Rows from block 9 of a small model that predicts height in the pile at each pixel, named by matrix and row number. Rows with one number belong to one channel. Each number is 500 + 40 x the weight over its row's rms, rounded and kept within 0 to 999. All counts start at 0. Numbers have three digits each.
After each channel's rows are labels from the 100 images, of 14848, where the channel reaches its highest value: "top examples" is what is common among them. Only what is clearly more common there than usual is listed. The data: dead-leaves pictures: piles of overlapping shapes.
# convs0: first 3x3 conv (model.decb.0.1.convs.0.weight, 96x96x3x3, each kernel summed), inputs 0-95
# convs1: second 3x3 conv (model.decb.0.1.convs.1.weight, 96x96x3x3, transposed, each kernel summed), outputs 0-95

convs0.9:533475500399555537499497465466493550538507562525478576497551590492547456467502401474598464511504482508457401463465504513486508543531461494504511561552463492478571543481498522531502469533497431459495517521444516478541512588449521501467502452529448481470504453509442483491527507435520524510
convs1.9:480562514566475503531473464553495490504505488513424520477425473434432477591482520495457470572390480543499506519540517571495434495501477431531480501481411473416466516452478445492515518515477535521507522548504501502546458518475557449481492513410507447547455473524545489544513534472531485468
top examples: large pieces; gear

convs0.18:509539514502501526496547522467499491447439536406471532428516457413523427485563514560528535547511482504490548479493447474493534415431430479481546530506500508494479481456452505451496493487484420499502459516492457499454554515432511441487547518450494480508509515477461448454520573483491460379
convs1.18:494473491531584490444478466438480463451571522475530502436448450492455444529469532419542530569564520496525506470513530512431517595419470433436471488487525467515472543515513448494491545465541509464482460515529490471526474486429504527506433454540455516496490416510462558511459484465533462464
top examples: small pieces; frame; ring

convs0.66:443549505502470518499502452444461402495435472496435514482454400464529416509558474509503532496492534445507407498437520489512460595524504511479467487508526530499527545533570510509490513451592449466490521440493544511449495567547551506482461506549455533502425482513479507510527542495517544530
convs1.66:486482517540568443434452420482542450463507498439395489471479501535534450445503487445451542552508575503466536594501501454458450548480484540463456455508524475556505457465521491464478511453463496564460421522488486453486444505486502461474465504565508484514468490485482518548536438498528533429
top examples: small pieces; ring

convs0.27:463539518461502466528465484531449491499431560528467573499547472465562413479476482485456462521507471501513491478517504460493451515530493507467505544472498583507457528435582403484474500452480499532468527588432503431508506519499509630486471505549486503482569435572459510450494503506470507501
convs1.27:477454484445474480499498572476473491494482456580501449456442520486475540511451501485462523446526446507438577554491495474492512541461521568508497410535489460504498438492455551469489539562527491477481443434454552480461476504526469521517499445426589508469449488422397484525510478468517523546
top examples: flower

convs0.46:513522501441459478449463500515463512474424542449521467513512494480572549499454480473478500453497514485471574482550516463492468506480521487562394517522510565508546527468600507512548507559526523512456639583492464515478481498474473490503475533507444572524528434498543501478495527520452427468
convs1.46:504517518601531493553494462528516481551484480402486490535478460542551490406519467510472419460512427397493456522489512515530511475492402473451405530486519449527497524442434498489490497492464502445415486500509470476469494534497408493492511460502458446487473477448450480518495476495508471533
top examples: shaded

convs0.51:446528550598469521475458505533492460498564529498505607501535520526454552498550532501442533473493508483504529512537522440498466521493493566464590465505524563608448482471531545485476461536558509552453512474517454442491506454504479498547491499466509520464442392446526480470461469522480505449
convs1.51:509501358467421474486492497531527530467484522490514507515496483522517579412467464531453402485505499529485492565520459522479481398500505568557501502489557544396504529520520539541516519499464495452522501463488505480522560493523522541450471515466511517489517518472527555476494522541399566519
top examples: large pieces

convs0.56:504558504444538479536566508493501517463516386521455511444491447450478416476613479449438476450501445448437422470494490478463423520493498495477524467513516497497451495505527483482506534428508550517542479504463528500540515587514538454528431535555522495567505523491503481541564507479538471518
convs1.56:497469460452467433514500440389474465561482493561547513506501484551503470448509430447483518568570483487462511543472494524556481435514448515524476500437609490497434549587544522496504500473448491480493466519553559485457487500488547525480519498465564521509553538546531482485478514518429519552
top examples: large pieces; star; flower

convs0.93:472464505468498516516600465438493466517486554446440505516455442467499410485543470497480486437504483515468530501507464489503490501440551598453555474449440541489480437447600540550498434460464451499500559464504497479495492531452532451489445538506439496493506430502482448504467495509565533460
convs1.93:482571498445471492454517526548446503452481506478516458476482509578454526449435511535513488596541465494450526594424513473551469509510571524483510519493514575492500523562501519438528479500446468527509467507395497538462494527493486536518520512453461448498486507544516481520468420483381480533
top examples: shaded; large pieces

convs0.25:527483518508438498463453435530543426588529426554504399480479467482524448504477476503476473472488558474478418528454433529529486524527519489474452488468506411457490503498546553501476432458570486516450500467425519498514514468515548473462492443498462506507529489478512507458549481494490475623
convs1.25:458488457475454515514478539487481543567466537493538430458459513503452515486513471499518489449525439548558470523552419388486441549460526414540548465517523457461541531520463438503521472526494512442505537577519457465515472514577509470473520509439548483498508561492508540509506471468497430591
top examples: flower

convs0.64:514541488610509508514561608448518496544508513452477515492384442447491439496552495504516543494522509485521443522458465493509458485409489538462571527504489459515542461538464543554475524450452484499486479439461584530455531477526475473490484460533520495483513471458424478563539511488475542492
convs1.64:437483504420491488469465451445531406469487481476463550477537467486517485496535517475457565500496564483503488533525493506474534493466478578568497488481546461452431461466519498425468554548434479500454465426532511460494492545525555589382490495538554510526514441438484475500508524497454495484
top examples: large pieces

convs0.91:477496466492493458482487421436499452513474442459422504437416403407435403554523506502586533578526475497520479492503473511476512506510478507453515522488484515512493517520509487494481518462519547566495505517483551521506462520430464444421419470470447422472523516515478472471492475469519461489
convs1.91:505559512541497526448502501525489506507528554522537522472555460431541479436547520471445539481509457492429582489557511495525420481506518480497508444452442466476448474491513506492445531443461505549537439522498523509487549555548576540507527520553581382496541569478520476482572527502518526463
top examples: mixed sizes

convs0.94:489541438553463446517529506474504472490533589435487494536487509524524433490500483504532438558509441487472475512508471527486495505556490499506477499486477498394531505442453463462528473466408521519515456453480447502454468435448402452470501476409515473462516446519509436521539529436427489445
convs1.94:466520477395481482449526543482561574489490448508494478527487541430522537536547495517589512562459487544534561515468484514473500474494569560501473541514624489531522516513511501463462491495506497508519522448498540496477588535501506524580470509450557487496494469519510501522501422571423465565
top examples: mixed sizes

convs0.59:474471472517496504472461536457481466458508471527509539501501487482550485490512501499533480565463449528506444478548539525469492445512398439512484460490502468514477415527492512427527519469488549525490480491518475542436522455486484402448466462461436500435394606548477509526459464439584490467
convs1.59:482499454483508436563533519470525558502522459549561489469492529468509531469527496518544532534518497553514527424427472563474497394558475515505528489496449522459454516562465500494479516477485498416501479529448458472488516502475566431498509511408513480558463521476518525457512404536426544589
top examples: large pieces

convs0.32:478495478494523511455468472551520550507532495478496544450570495502502493514452484503541492516505475505485424537460588582496551427597420522577421480514480458500510457480465517475474499462464501501507524561491463608436515487511405477470505497553521523449551537526553518555526540513446514484
convs1.32:481510482502405511528496530454522509516468522518463472456427573465486553424538511506444478467485417584464556490519429558505440498486530509480542486500506476444510537532471504496483448549462482485495529462507528442498461475491615484496549561469532495513541470443471434415550462462467461505
top examples: mixed sizes; bar

convs0.74:559473482472461457515507504556510502552531501446491434473544476486492470469517471454530479479519448464481440464470439457463502399443433494418526555570432570423533508484434505588470485486509565498515432471480493458553499489465508503480485429496456456523534472487470475538516515443505442494
convs1.74:516539576533547534531526518554482505475528449425478475461542534527526498557459520563561468442534451524442465498442555488501472535502515547460500525525480461480452429438478466610482479523494486457497520445487446553551461566461522476517468479459459526437450569477504557546519466502454468465
top examples: textured; large pieces

convs0.71:534510507531508498584483494473562512523477550462474480461454499433533422492477514491521451485537479478519426503448420513505567557463518503494561486509466499410519527505483602503508551562487461455536470544522466491501459614511546531417531571495493486564521524514452479465528467487451468502
convs1.71:520526502546546492508547525489488554503517495503505575421558592437504473530481531550532461498510533566513524390523506483472510488480534502435497516503492516543534477546523474483464418519539436462487448521415457535460477547486509481544453479495414513457552549453501588494526430538533504472
top examples: mixed sizes

convs0.85:469501468583461523496511501444530431525546515450497457465468478555472435537542468477506493504480481534501459444503530459475464452438438512481464522507462568506502491373549474542514490461548471515483476427458482481478476467443468417482416464483460501449522437464457442554503517468452469463
convs1.85:471564536482530474474462504550504513364498467427467465469534527460531495409461507570499469485464472484461529559534536519497491464515515637494471487502511537538501444491463548469442441516459499510503513390490480507517534504526544480461480533447537487514500516482518518489509485491454585438
top examples: large pieces

convs0.68:526519529486487510484581506462463501487490478552487528567501511513567461504526505551564479563479518526516427494450528471528418566527584420430434502493459507538528507488411496456559528439462445499442439506503460477498514511519460516513511517489492484463466499502471467543521540504525458632
convs1.68:472524477510481502438455411442487540517464501414444542442458488478469462565445471515492477480461474527500473604473544485515501485471450466532432469542547481494445478483489554509443504438481526486480516490560476520548469462427426414447460525511508531559491488494470443445514468505452453464
top examples: flower

convs0.40:563483519514479509496501466539531507499520518469501414472473528508506566500510493531531500523469487514476579516546464504498513499508575497455475455543467525504505536472527523571516447518443430526574498473481524468489403456478463487530337531500366510548528451502522505530515537486471529542
convs1.40:476603420446452566507487482457462539486505492431411500537518448492539478443514535465502511479562552394508477525513489455499475454511494609574495464479494532421522475511502542469501475471555499485479494406502528522527489504487548513456548523479521515474456490500447453454497526440489530476
top examples: large pieces

convs0.81:506514497532507481490450433487506537500504469460497458503486499539513634432486474476620462524473481505506515456590486546492584436503530522593524489553429435464532524546453472495431547562488515456513484507513529512528534528491555477502490500466497494515517516496531586482535572489479544509
convs1.81:488521510483501552587513598455487524451473543492478483428490555487532498516538504478584554578420476482495442491519468476539517454516485499482526507535542458495479541493466463517480429576480459480479498402546450524569498573472568509457549498443526465486469472481477513528484424550532472512
top examples: small pieces; bar

convs0.2:596432485491544477465520540565529531434495490484566498514544484509468445472479458513502482493573464503488450452478485447438491488480481504458451548503581479500562497527476470544502481500486629439490477509492473474482458483500472461466485444457486464457456580496500464620540506482451509464
convs1.2:585527485507504583468460557537511467536501479528586520499496440435434509555484603528512507473572484516430499521539542521536479493556503434496542548511439488429420490494502497585455540485513520544504484481498439480529448469504473461468558492464435527473553521513496505556527483556509487526
top examples: textured; large pieces

convs0.69:402541491464495417475465467467463440524467405491461515488444399512508485573501558577561572580488514494494615490526489494476461507500562519530484494444499558540439550512507477491486507437493486577516544493498513504455496508471467466518510483503498469446470462453496488469512526500466465514
convs1.69:518529506559487494438481487559538485450521525501465499550526419519534486438477449428463467441458480452474503546585534483486410503489451481490454489487504473543444498458467541462437529428429503518487501490512478453533484494543599499438521565526568443547430452495526562486474498508495505509
top examples: small pieces; grey

convs0.50:497499556491518495497546457516523479498529488506502641484524483478526468518501519473446530474494484486494496490546542448492467572538436485465568503475532512532478494515583501495496498497646517502487486496489496484504480555498668506499454482574475493486497514511522497526491486517613466484
convs1.50:524488400554521511481534464478533506531544526459508502398517414512597434429517441505530470507545458603491454458443528492445454493442544432435447547490467428462517535473523523519464498495490522485542450550484495519489521502503457461484473504512475510494499522502492492462517552469432480450
top examples: gear; large pieces

convs0.83:424526478472523461520524452422473524532454522514515418475531551568513606439498459553527436483583450469429527499543435474469501461450501467528522445555544479478542478538456489465498533529475510506500508519503514503481496501510500420596456482480504498520459451537518528436518584498503453488
convs1.83:467512587503511503473486427515481487425475492528464518547462498568503459493491442502443461527588473497465482470448578431533458504488447476434435568540514479504405504510466521600517497495498449448460454472497459523457505501486524527489507555526541523459497490469497565511427475535520444560
top examples: shaded; textured; small pieces